{"encoder_arch": "densenet", "model": "audio captioner", "dataset": "simulated sounds of rotating machines with and without faults", "train_examples": 39062, "gain_aug_db": 6, "n_mels": 64, "hop_length": 320, "input": "log_mel", "spec_augment": false, "win_length": 400, "tokenizer": "word", "vocab_size": 51, "encoder_norm": "groupnorm", "encoder_activation": "silu", "encoder_weight_standardization": false, "encoder_depths": [8, 8, 8], "encoder_kernel_size": 3, "encoder_stem": "single", "encoder_growth_rate": 24, "fusion": "cross_attention", "decoder_width": 256, "decoder_layers": 8, "decoder_norm": "rmsnorm", "decoder_norm_position": "pre", "decoder_activation": "gelu_tanh", "decoder_mlp_ratio": 2, "decoder_head_dim": 32, "decoder_fused_qkv": true, "decoder_bias": "all", "decoder_qk_norm": false, "decoder_parallel_block": false, "decoder_inner_norm": false, "decoder_drop_path": 0.1, "decoder_positions": "rope", "decoder_cross_attention_every": 1, "decoder_tie_embeddings": false, "init": "torch_default", "residual_init": "none", "optimizer": "cautious_adamw", "lr": 0.0016, "beta1": 0.9, "beta2": 0.95, "eps": 1e-10, "grad_clip": 0.5, "cautious_weight_decay": true, "ema_decay": 0.99, "steps": 4100, "batch_size": 128, "epochs": 13.4, "lr_schedule": "wsd", "decay_fraction": 0.4, "final_lr_fraction": 0.05, "warmup_steps": 200, "weight_decay": 0.1}
Rows from block 17 of the audio encoder of a small audio captioner, named by matrix and row number. Rows with one number belong to one channel. Each number is 500 + 40 x the weight over its row's rms, rounded and kept within 0 to 999. All counts start at 0. Numbers have three digits each.
After each channel's rows are labels from the 100 clips, of 14976, where the channel reaches its highest value: "band" is the frequency band that holds the peak; "responds to" is what is common among them. Only what is clearly more common there than usual is listed. The data: simulated sounds of rotating machines with and without faults. In brackets: how many of the 100, against the usual share in percent.
# conv1: bottleneck pointwise conv (encoder.blocks.19.conv1.weight, 96x184x1x1), inputs 0-183
# conv2: growth 3x3 conv (encoder.blocks.19.conv2.weight, 24x96x3x3, transposed, each kernel summed), outputs 0-23

conv1.44:477581521525514523454512541491501495460457533475493411454440470463478423479495465504488507546454485508534465487523447446534497498507524449421486468463503522537471539495488530525441555526444588467534458483480529440385491517575469528528520475485555525545533530486486504379482548528520495476480538514473464480516505585529508498559522465556449484454517479579497509482479495429472443433456548515499499544506480498480490534491478493442482523525503523431528499478461499450506504460482547339535477437517563509514486612531495511472528495504540547468534498593496
conv2.44:488558523420551509484501477505511541468569483473469537508504405527533450
band: 1000 to 2000 Hz (72 vs 25)
responds to: reverberation (87 vs 35); text has "room" (87 vs 35); text has "reverberant" (87 vs 35); speed: fast (71 vs 33.6)

conv1.68:490521493466544430525499524572490447532572461474494516466519560488473526534558483545486477491531505466534484503482449612502446539469535495517459530461467563511516526443562547517471485570446514479468444492517447421584508531482475476539506508452557465582457481460433533537550524547468533489510464481469558451508474527489521514433490531501519600466486518488418457520513477515539513547497541514473450586515478477491548505515516380451558507480479526568521531534511492566506506539459455516505480559523569539539476595466504519496437547461506536497499425555447
conv2.68:477496460518482558419556472445566485475556555484515533539490494462509551
band: 250 to 500 Hz (84 vs 25)
responds to: electric motor (37 vs 12.4); piston engine (30 vs 12.6)

conv1.12:514526490533509514434522461510489550393473537450527474400480551421484411544431525462455421465526461537523472503493505488398512448499439546529477469527462463467545560481456499470438498427539561552493452465524505519455464452512506559469458491467445494520570561478502519444560512465456565497525536554508493492463544449518465512564465445556475453568476526475501425400432442529475497507583463524544526504502473461541496500521440529483495479524482479490508523447487446513469448489519534490458445533514505478457467512500491527506433452491487468513479518440461
conv2.12:442503573521509484447459574494489544506451482467428530475522530495508431
band: 1000 to 2000 Hz (82 vs 25)
responds to: reverberation (96 vs 35); text has "room" (96 vs 35); text has "reverberant" (96 vs 35); speed: fast (71 vs 33.6)

conv1.72:487471485482511498484511466430488511498451468537499528528503514414564570478487435423490555496504477507514476482495535529489467499526510538532474539509464445518460500497477487460538485472509464536502518487506506524573503471474496452427452475526463443427394540499539511434483478446472523455513503530498527536470541475346468475470392513425445444440459508505441454486497450512449510487541526433540538510472499497519537488522493486562525488443499499514396520502555524444569484575517514415487481474440508500498396534520511513412474478440499508485451541452444
conv2.72:476500555555470559487511475494534520560593518473507453583473517487497467
band: 1000 to 2000 Hz (90 vs 25)
responds to: reverberation (98 vs 35); text has "room" (98 vs 35); text has "reverberant" (98 vs 35); conveyor (84 vs 12.4)

conv1.70:462421504475496434532544502556528491542551501462588467481529447444463616468527498527494525563501468534478552564464474509476476480570541442516499522474454542495544538441522475440530408573442479488493518508462535460462528503418489480561491503509524494490489512474500483566553559525502450460538509519433460500499517511561523505373468454519570512528523463442526552509491464507462484486486475481461459575520544536491528492505511472469562541565518572499488510558525486542558511553464518539437519564529496478548486429477567511466514510469530581454490495460562
conv2.70:499540457469474591487503497492526519518513580462523489436566429501467516
band: 4000 to 8000 Hz (53 vs 25)
responds to: muffled (low-pass) (52 vs 12.2); piston engine (52 vs 12.6)

conv1.7:504517522455547503511510515525489486521469513459544511574499454497502400511532577449579502521518516454471534532452478497483488540486468530500473446573491431498517506468471465592522488444556534578441425473498465574510511530535510494452473416484450510452483537521521514402491455400532532462513482485468577531573535429496492483501485555500555455525484571487508458481466540518496525501504487427541481499484524486487400517537546551476521513481456523443503449423492530560501479512494475453479493511466442462494451481515471578496483445493501393451553450565472
conv2.7:534479512467502535458542479527542426513469531543555602454496481470528468
band: 1000 to 2000 Hz (65 vs 25)
responds to: fan (60 vs 12.5)

conv1.6:501551516488520404421484467523445519422499522476479475496551457489481566553497488457435446542478527511443452488524458486496549527526467533487464495498445496488534449473445479520492483447534551550574517472451504482425510500512472487488484501509464594552499561471454514504611499508432532410569515576462499527469472516515460539490465491518473496505512447546463510505459474461557529480445532491445531466469536489486540456566470522467485466550428481488513489564545405531524498533559504422440471443513510536500533604531582551548545560512486472526487460494472
conv2.6:445502488510512453453456538551550499436544489493532584484444455475517463
band: 2000 to 4000 Hz (62 vs 25)
responds to: reverberation (95 vs 35); text has "room" (95 vs 35); text has "reverberant" (95 vs 35); speed change: steady (76 vs 32.6)

conv1.60:408499546477487518538525482493469453494482541542543549471516479445489519482402466445503486532507562531498437487461546455514492477557469517513500464557391486460498523489469464438526440558536473501575441442522446517530441466492489478497483445494464488471461516476578505419541541438510521469548511518490498532478496461408474456480483533470445506517423535513446438521494491518385514470507536448534472500516519452514514453565465503513549499504486445502415495395550477452538494582472463417507477445468421462492520498487521495477470499506499482495499554411525
conv2.60:490532495478498440605542501517516500538503445527496459533531565528570470
band: 1000 to 2000 Hz (64 vs 25)
responds to: reverberation (74 vs 35); text has "room" (74 vs 35); text has "reverberant" (74 vs 35); conveyor (64 vs 12.4)

conv1.32:483440506538491546490434488501452503471504501527511537476541473589426490541558500518485485496515524443468524488495498472536444450475540482559576514475466448469482459467543518534518499562547516515449454519508535562491513480515524399521467494462383386482462487485467537552430536522395414454495555449553534434475600514470484502524523519514542522530464460478572487536529480536485538431501554532437474511539564472390448505519491440460524478434510524535470507477552485541490520531490525506439511507489502488521459538532471525525505506536470543479514409498499
conv2.32:478495498517549520522486498481412509530443496562518442541528447426528446
band: 250 to 500 Hz (63 vs 25)
responds to: piston engine (67 vs 12.6); rattle (35 vs 13.9)

conv1.62:481449512512485478494555510513519510549490497569494570495485477479518515465443450491493543545498570494450467500523494516489514487552520482483496470574375558462449423552477464462533460500538371554549414484529469537508506490426469509482493522435519454508441527495534510460554521482579522433537532573504549526504506456481521420438491501459508494466448555465391525522483497465463530546494500469516443494470558459479457467515531576567505493542461530476454498431461496466518489541499453443483506398554476547487478482517507500510456405509503492505519523471447
conv2.62:464552496425476498514568407437515485531495509501455505476493426513486529
band: 1000 to 2000 Hz (99 vs 25)
responds to: fan (99 vs 12.5)

conv1.92:511441499490518508543540515510480507524528483531496527476505457442503508445515421541507522543463531517461453465451519512516482470469512496512550478543468509461445520511405529486520500583552399504513438514559549464589447472494482450535470477477395461412424517433515477499456486491426508496540504480490459494445553511398424494388460471473481496481456507443416555487487515542498574556567504522521470496546538475530466513555438449508536495487546512482457531421592534483469489566489507487476533489466551464506458483506482447498464483435481532464485488512496
conv2.92:495504539496508475501504440461540557552566541519451451495474554472555569
band: 1000 to 2000 Hz (60 vs 25)
responds to: conveyor (81 vs 12.4); air leak (39 vs 13.8)

conv1.17:510555534382497490450494548549455496484506488457521435494495588464479536542487560442489530519450542566483443499516539576516567521470422445512460491469513471496544515465562472522486434396462496459536580474438475491500489451475518486484472493455468556427473468504474505540547474518473501483468496494571508502440391561474458491467434545457470552445464476496468454489529504463512515445502535521523522487479500517487548425546477530547531460490427399544495445527505462542554564524474469511499460571427492451502518526499533466554532491510488504515555528467490
conv2.17:557511457522490507509521480457554494475567525472518487492431558460483402
band: 250 to 500 Hz (100 vs 25)
responds to: electric motor (75 vs 12.4); speed: slow (73 vs 33.3)

conv1.56:427532533525500559490513466520518526510497542560464466444477564461500464426496484487470445417434421552512502522464452522452498460478441456514424517509486451528545572476453489481524542410464518549498550429513491483619493505518451563485456500558533493523484473530507478489479452476515467554523478459489559450491464425467544519547484527446429486453492511469464459543512500556528498578546508418544488513493420508567516453498493483517503511487496487479385457496485524411503500522448506503471483495480486481453522394480471487495500526440449426466475508463521
conv2.56:444520505553507458513523534493455449579535462484421506570505451526486502
band: 1000 to 2000 Hz (63 vs 25)
responds to: reverberation (87 vs 35); text has "room" (87 vs 35); text has "reverberant" (87 vs 35); pump (50 vs 12.8)

conv1.58:552466459515469473436482520465481421376422498509473530470488500515496592498483449516476475573571519534545556568534507451540514413467514559526495474528535508486499462437502501529546468521513471518571501524530546481445514433444550429488494478487452496478434540484452414544545540536493548461534549553486502513463464520468509517472498526588492472565481485502520446456498483475461466446493493511476459528496518497441546491549426500499540511535466482464501526484484436504541502509471542536533496564578521484442493501518489505432483471575502599585583539477499
conv2.58:447401490490541494466459533512463495475544511484516497574459483506422458
band: 4000 to 8000 Hz (55 vs 25)
responds to: reverberation (67 vs 35); text has "room" (67 vs 35); text has "reverberant" (67 vs 35); muffled (low-pass) (61 vs 12.2)

conv1.69:574475536523484494404531531490441523411433556476497513518532522475434495533541461432440535480537553423507560483474562542574517465479446517527513492488495429479456496459480469529533496494549531510504482453471560464474548437541561453445562451552441463457478545480426454522537484482463512468501506513572476526483499536529554516486481527497460496500523458437544385483456519525527488433491534461489514476545561440426494531465453504530466496463508468495534519544496531505475498503539527460577451482541492523524464527556452470467471488559548568535604544506488
conv2.69:480387493517574512527501448524452473474501473484463526538525435497486454
band: 1000 to 2000 Hz (51 vs 25)
responds to: reverberation (85 vs 35); text has "room" (85 vs 35); text has "reverberant" (85 vs 35); piston engine (40 vs 12.6)

conv1.14:453538410441511387507485502423531538521537517459481442507423486524488377406523507509510527469459443507459494520471435474441441516536483494426516528497522449489467493497528511547446550555443544534485457483530520438546493521516399477506535495478491540471515498511521482505468447579471515475536482490476511511525521489463476489525517454464514525444483489506520548542492482516477498453500518507509466482450512550560427481493485537449563481524515545500479501489489584520491522502429476393407534523473529490485509593511490484496493564424498512557438479600447
conv2.14:498563610447497461519517462525512540500478501456506500484515430515553449
band: 1000 to 2000 Hz (58 vs 25)
responds to: conveyor (61 vs 12.4); piston engine (38 vs 12.6)

conv1.66:476421528557509505556533547517476571519517488448503522545590444454499523465491421504488484504490511482430499434408467537538424480550510498478544552511411548457521531419528539420532474555470393529508416464517541497523527497532498516473560503491508465532478503482471508533513496505550484490535568485555514464435514470522509391447531472475460462460462547397436487498496528510507491517516523500543499519465567509516506468526449543476491458551527443483484504417505516484464511536439487536541459544541498520500425419450528426464478462505461512472522543510521
conv2.66:534484516492539552497520445521489533532490541528451417546522437493524585
band: 250 to 500 Hz (97 vs 25)
responds to: piston engine (73 vs 12.6)

conv1.90:481502477515568518467562545500495476468471563420521525486516537534445478481444504574507487492525463443597508514572546487501478482558439507493524520432552491525441536443464547488517513492480563484479476505471439510425486521510501519381471525469526542522534523457464478509544490473546473487452536457464447514519542485514501539563479449507488483522545507504570435409476441558453500421518498491555499499524390525528540512483419475493512572565489512434502512477500499509438441481488529532534452580536542437541494570522559576496516481490460454483472494570489
conv2.90:541516531500503509442491551487496564466423482516444457512463428505568466
band: 250 to 500 Hz (100 vs 25)
responds to: turbine (85 vs 12.8); speed: slow (76 vs 33.3); reverberation (68 vs 35); text has "reverberant" (68 vs 35)

conv1.8:495527536460463522489480522492540539450495572532470512485477474505454395444513461475465555515501523492451479468445472449559453534490540541558504470518516457545493477468468455525563515486558521474431403550530492525492562439506494477493524492435497524504460564465455513493509484421548414438511557525539568487487577453478566502505488544476526424493476565476499495537486574462519510505474525441491501463512529409450474475487498569511514522486477530467531542459480539488536532530424528490543519387557497515555420472451507468475410493502554502470574453507466
conv2.8:465494540502547503486505488460470450532494397558412551514464469502492500
band: 2000 to 4000 Hz (52 vs 25)
responds to: bearing knock (47 vs 13.5); piston engine (38 vs 12.6)

conv1.67:556553522537514484358449434485457487429427538471443485467489478513429507581524473444458429494567499456545471510522499530487511458515479492464491511500521448513478510405420539502472514462508586468562546506518521425454476461564504496407476527526450508544554509485431430561546493542460495456478478489537430507511518548540496584538512430502485540549550480475552423500437485471523504458510530490497505532537455513471583511481458506451505529507453468492497512504570429525482479498536519473519544569546523512525460508531454536507486479546520510538545485482496
conv2.67:456410496530521468460467484500494463462521473508464494528460378510502485
band: 1000 to 2000 Hz (84 vs 25)
responds to: reverberation (98 vs 35); text has "room" (98 vs 35); text has "reverberant" (98 vs 35); speed change: steady (82 vs 32.6)

conv1.53:507431524546511532580534509513548589610510505541532552540519435491447539472476467479455462492492459525487555518436531507493477449498508509506538483518549514459535552502538503421534462604495441543435488485486504498535521467499543460502495543577460478397517423472544456493438503453478516535499498500565479472394504517480465522447533518477474470513485481404499528456453500501471533510646495499499469465509473531566460506503497504530506478513532466455466539470604523550466555504513565518525527532564455535494455446511432491489532513525523528503494524459517
conv2.53:524473507472501531505500498571501486527413500489483418440531495511580561
band: 1000 to 2000 Hz (57 vs 25)
responds to: state: faulty (85 vs 54.9); grinding (52 vs 14)

conv1.47:515430489439461453492456479520415473483442404454568505513440523528505578516527490414417465503496499445492525448544493498563483439417516500505495496545510489449481486519495471570485479447558507487505556490448579498465555456458521461511509518509426480431511530448436522455549446491442523500512492540530459520501451541443553537439458514487456475514532483498532468473459602455569491480454508471485515465452542448453539482520479530527519486419506459540492530570459458539494537500567508439465490542499519475524480576481510514510523471522485477509538570406463
conv2.47:490473431502498486484492498528533408447507415473526568457475553480494488
band: 250 to 500 Hz (100 vs 25)
responds to: thin (high-pass) (100 vs 12.4); speed: fast (69 vs 33.6); pump (49 vs 12.8)

conv1.1:486456473416494452489469518519461433521530423523524470492546452484508601486549485489498495560481518463488528451563503521514476496474503465419530542478499555519451474513525497478415498548476477408562570534476567480439494506496561487521551487526467470502467458443390501512483503537513522452430445439469420467517407524516521477492523494540469487528507491452549459461478580475521507480441509504499492546447532515478590474524442374468484538491521458489467476530532498534510492447499464514446543584543574498550512491491499541473492534544500497478531447447556
conv2.1:507507453468447530411492480504507535480538548484545458434479450439453511
band: 4000 to 8000 Hz (81 vs 25)
responds to: muffled (low-pass) (81 vs 12.2); turbine (39 vs 12.8)

conv1.39:513468512440459456517444449527508497491498479470494525532490495473470361539525498435532501527483491464460531411487516441478482519424385522476501470531486498420465556527454484500493453470519477538558465514515537539493457509494483525446466465509477440443545468479433543403513455500454549504519507537515498524480494401457446497501465501517443439487465514505411492469479562472546488526530498505527546482454521352555414476510522558547522482473488512527432504523505530469536509530511513521488431551459464521497480503506470479512460419447474466554451489457444
conv2.39:432499534510448494416524525566559502527507503490454517497476526552554559
band: 1000 to 2000 Hz (71 vs 25)
responds to: conveyor (53 vs 12.4); fan (40 vs 12.5)

conv1.94:462516524499493580467540495450516458441478516586528426476510482426553499487518443449527463496437497497496523476533495425551489543579501545410453448548482477539522515505533488518473455437498542563510468467446551498461530495492405551516534499497553521506533501519523442399548468472530553477505523520438502551549474470477559482434451552474540498504542509517462491419472544445512515552533525510542500495440446520569487529527485503497474501516483555488417430552502541463502523537539459391481533461438425485506499500450568535481508460516562483452539497541505
conv2.94:510570478429494445541483496461468531443473464469480543479472514524509406
band: 250 to 500 Hz (94 vs 25)
responds to: gearbox (74 vs 12.4); thin (high-pass) (62 vs 12.4)

conv1.85:537448454468440470400469498518476490501534479491474550479515453484485528464515474452504487502483462507523413399479498518513412494492482535532468528464456489520547476425434549533536537432539519519517562493545505413516433492488449480445544405494456462496529485460465450525466457596452484404528491491467497464520562454523470511496379486453496475424528483480467459548507473516516485484519507489491481525501538477481499519450589472427521500451428486517474551534491519525539426495522473532476460534489551465452472522449447438419535515473447497515482455504451
conv2.85:577440532538444503480497508522512546567468507455508561553435503472483521
band: 250 to 500 Hz (100 vs 25)
responds to: speed: fast (96 vs 33.6); piston engine (69 vs 12.6)

conv1.77:466559512421520410459482466511445441461472463467423450470497448414506583456524423449480494496500488540479448445544486470510498521516492491505433548467511433491483463475468532538439562434431528477577498517493506455520510547511475531430495517577533522519487478533431457459493513570478503432467485458450536481516503520515497475566463544514467547468542454516448525551491508522533489523491521486510489544471436426540521442527506452403498468452416467508442458511494462489528414518462476499488496426470538494510530510548523560512521531511583575539477481543525
conv2.77:525488495524460458511480479543476487490577452469544570567510409496530496
band: 4000 to 8000 Hz (93 vs 25)
responds to: reverberation (67 vs 35); text has "reverberant" (67 vs 35); fan (61 vs 12.5); muffled (low-pass) (58 vs 12.2)

conv1.93:508570543463552520525497515477501570500536537507486453435502514451494446476533590539538474468403464473554467465464447403490487534505460543517508544483516476521478487504516540554452555437516563455478488485526484570422500531536450512544482479427542533549522524454477496456466432520543446532508580546490555475551586467503451494575482469457486535437512537543495483497572475457474492440436546466538468509486504482490438495482533477473481543536474534512542558479422481463495468520358481515500520473480515479563470494452540502533521523497469436488478438548502
conv2.93:494559517468519476470470541423502509524518443523438528498458420457521442
band: 250 to 500 Hz (92 vs 25)
responds to: piston engine (73 vs 12.6); thin (high-pass) (34 vs 12.4)

conv1.35:506604500516496490368558477543498522401457582473441479429463520436471492492468562495457511427430532523513477500481482550454544515495406503511486501516472510489488545463467468511480551403540540535575466433505461512502458492523480573474507511432466544553506502482450531491560472425514508510515469524518549466485457545511474511563487506499424498479437547459485468442534490477521562523467546510523487555458463528497516445468461497477474478504513500559529463405483479559513478516445425521499490485505448493568541412541523504569477510533533476506533532485519
conv2.35:440409466548530485506487484477479466509505525451420483466543454524478441
band: 1000 to 2000 Hz (70 vs 25)
responds to: reverberation (95 vs 35); text has "room" (95 vs 35); text has "reverberant" (95 vs 35); gearbox (52 vs 12.4)

conv1.34:506465530539506479533413479456483483489476399485559509491535490446495621511537461405513495523468459451518485511511548458532479457408552550561544589430514529457496498495509540531536486490514477468503575469499586511500478428482556474522482516518478443498439509511444493530500466551455484458535521531522532554501539506457516524445444544478438451503505518412489510534458532475500470483451469501502471506469541424417571449496510480477467482507503446530441554548487459539518524551575487412486529436470558439481529457525536462524539482491484475491555526447479
conv2.34:526456425489441457408484517552455493488495489488538563469460485498450501
band: 4000 to 8000 Hz (94 vs 25)
responds to: muffled (low-pass) (94 vs 12.2); turbine (34 vs 12.8); clipping (28 vs 8); text has "clipped" (26 vs 8)

conv1.88:506546466424550482501512511525510483522506480448562479464506551459502569486507564475490429565454443542469424481432481484486456515501488456533485524457509452501553489433570570549514561541458580515503573477530540469505439512471467503468518482539507523508464463486505449570519541540498460431491492430508500431513523496459477517550471511449514528449469537470475489535555507554508472554565560551562459539466457518494517448504535392388506496568444510520506538554480473522528508487434553550450500597493532467531500492524552447518474544494448528547486453528536
conv2.88:560498484520379511453486493481476476554526536469519467521483452452458467
band: 1000 to 2000 Hz (53 vs 25)
responds to: pump (56 vs 12.8); clipping (40 vs 8); text has "clipped" (40 vs 8); air leak (33 vs 13.8)

conv1.43:507560533473499530482511420463422444499478534511505457506506566392553569530507475445467498576518539528506485457514520505452534471487507494551447501575510548472458493464496477551514467424472544518544556480472501478523513467432501525459421457444482492476489474461485484472503461519463519506535463480484454473557467459388538473482414518488498489526433493509447442441526538477427461542531469546511540548516498540499570482526525497516534490555421528483460419521526497537497517544508428489527502548512486501476455423534591505468406460482491560560460555454477
conv2.43:472535501501406428508490503520512503534555519531468547587455511552518488
band: 4000 to 8000 Hz (63 vs 25)
responds to: muffled (low-pass) (65 vs 12.2); turbine (31 vs 12.8)

conv1.18:492578562511521464454514544508522496487512538467460411481442417497558517512499497438545488521458540579458404431487471475558520567525508508397459547529468447506477478490426557505431519447505561459513473517496487445491515504545418495513509493480512548538476515505448470417523521514459509437508519549503495449550463564564484513548522551490465457427520496525476469553484503424569527490496571472482502535462511464461515442514595486448484469551444516514509519519457441456485484495523493387524537446511399483483498518494477504490521519530539525478518471546490
conv2.18:528527504398515489523490453490531504476576454482522543517522434482560455
band: 2000 to 4000 Hz (93 vs 25)
responds to: speed: fast (91 vs 33.6); electric motor (73 vs 12.4)

conv1.38:515467550483496511484465431486472521476500561508432512501496503480500402479449489513477480503496484461485545430441536455483495482440440553523542468554447488430485523538457487508539477473546484545508448476514516571484498472460514493474401430517484490466528541481407477419511488463502495518524566580512500525490563373429537472483434513511429429500452518475462469511499528467461505511528483502503524470532552324532441492509472538535501501373515517471478512418500494491488477554459551494479491473505460451518502502490497541512512523492465479505464520437504
conv2.38:450546573550466495431491584516509488536468488549467501535449501502536538
band: 1000 to 2000 Hz (93 vs 25)
responds to: fan (93 vs 12.5)

conv1.65:495512504473518533507527523503508569554489547567469487501507413461510507480422484474495504473478567495509489484483505451399450516542408498468496456574485534529440494536479502411534419510536525540594447478479475476506392472528470486484515454504450482484533504478488499443547528472525570500540533561497541541472521397474466487478506535494458415526417542507476420507412462446403511536485461516515514498476544399538492464495472521523496488544503515498511504382515509439510488537500483463552457487511474529500519489529476450486461496514513468506512582446453
conv2.65:463552501448494461521565457508459455513534461460483539452459453570528539
band: 1000 to 2000 Hz (67 vs 25)
responds to: reverberation (91 vs 35); text has "room" (91 vs 35); text has "reverberant" (91 vs 35); gearbox (64 vs 12.4)

conv1.24:464458523466532452486505572454460507456512505504490565499547513535532465534529502536521555564493572513429552499481506485529459552557548488555591507491429480495440468481547458538460446566537431469477403558514509580503557456451478458475448474456465413420529557448492545523539549485420513459437513495541476473493534473498491475455475499564519454548513493470460488460502503528496527465537549605418501546521549442487489506563426513469544549447489507452519512510429484566515535556483521524557484490524513463496544500510471468507417512487517516500469494518517
conv2.24:517464548504589519555501487489479583551488548551464494525549499452466504
band: 250 to 500 Hz (98 vs 25)
responds to: piston engine (97 vs 12.6); imbalance (44 vs 13.9)

conv1.86:448512450366570499555478507486494481581465490473487451488495536465514490412526561483497571480440442449461536528476487473449475578520455451482568483505518551533487414577561469518477519523474451467411456471477574544511488519515532459544500528481588476489492524513461535439436529537554513500512527553490469554513551483511507505504563513430493551472583491542519485456559488502481460452456444430509431489391472533479467550480487491534505540545508476493443494580440509488486470512483531539544445490505485511533514494511504507492484484489525523537549561522462
conv2.86:546538541438509507480495403497538540470506453490489452431516438490476471
band: 1000 to 2000 Hz (62 vs 25)
responds to: grinding (39 vs 14); pump (32 vs 12.8); gearbox (30 vs 12.4)

conv1.10:475512508484523509513481457526480503464488478489570448523532481522478598493483469489529462458497488519578496492595538488556533456531534506435457528526516442543498519395500472440478538491450518521585573502520518473463475523562456505461499502506493535502453462461496494484518509557475540471545471498469382515386460513458476510444522451555440490468467508469454554452397488534468482449462531545502478529535449526530590410529459497478513467553516470449472467497536487492576520493499475605462553560500492491539447466507512524462476442500438471510561448489511
conv2.10:493511458470408564453456468538408531505528555476511473486479486494517520
band: 4000 to 8000 Hz (56 vs 25)
responds to: muffled (low-pass) (55 vs 12.2); turbine (48 vs 12.8); electric motor (30 vs 12.4)

conv1.80:500543408494453497419488519548432485494513493465440483433470495492458519566522573449453505500513513565471485481482444517459532507495417424494495463507452501450462506503396487526447489354480533476486495442531469445508490503534452491515494424451484542462516550495436522443523515517453558510509445494496536520536447454522433555529408475506502481484524484518395419478518480467552543549503512512462489463457496445469503482506528523487472483392468495526479541509456412520500428471501449523542478515561468479500538453480456502539487524499522506543519562504519
conv2.80:485426530502561516520490513517558518536571533467439537515561467565488508
band: 1000 to 2000 Hz (63 vs 25)
responds to: reverberation (92 vs 35); text has "room" (92 vs 35); text has "reverberant" (92 vs 35); piston engine (51 vs 12.6)

conv1.27:529463451478566454505479532496487447530419354470568519569503456532504536538483472448423536516512523419511513510525589558437480467396444434494474480511574492505486546531504471497475515407544443560442468485452510454540514493463521510484522576527439441480494523500418487495437506491451537514423432485458499572539504528545486527497479529489543504549542494480550449492469510553539475445444491480528496502482469487482514548550528488541486537444484507522508521537502530559468515444553488445461519534458502522527468541520471553474533445523454466479537479470473
conv2.27:562442500512466484512559471542540456415475430451541471464505509523492491
band: 1000 to 2000 Hz (61 vs 25)
responds to: grinding (61 vs 14); pump (39 vs 12.8)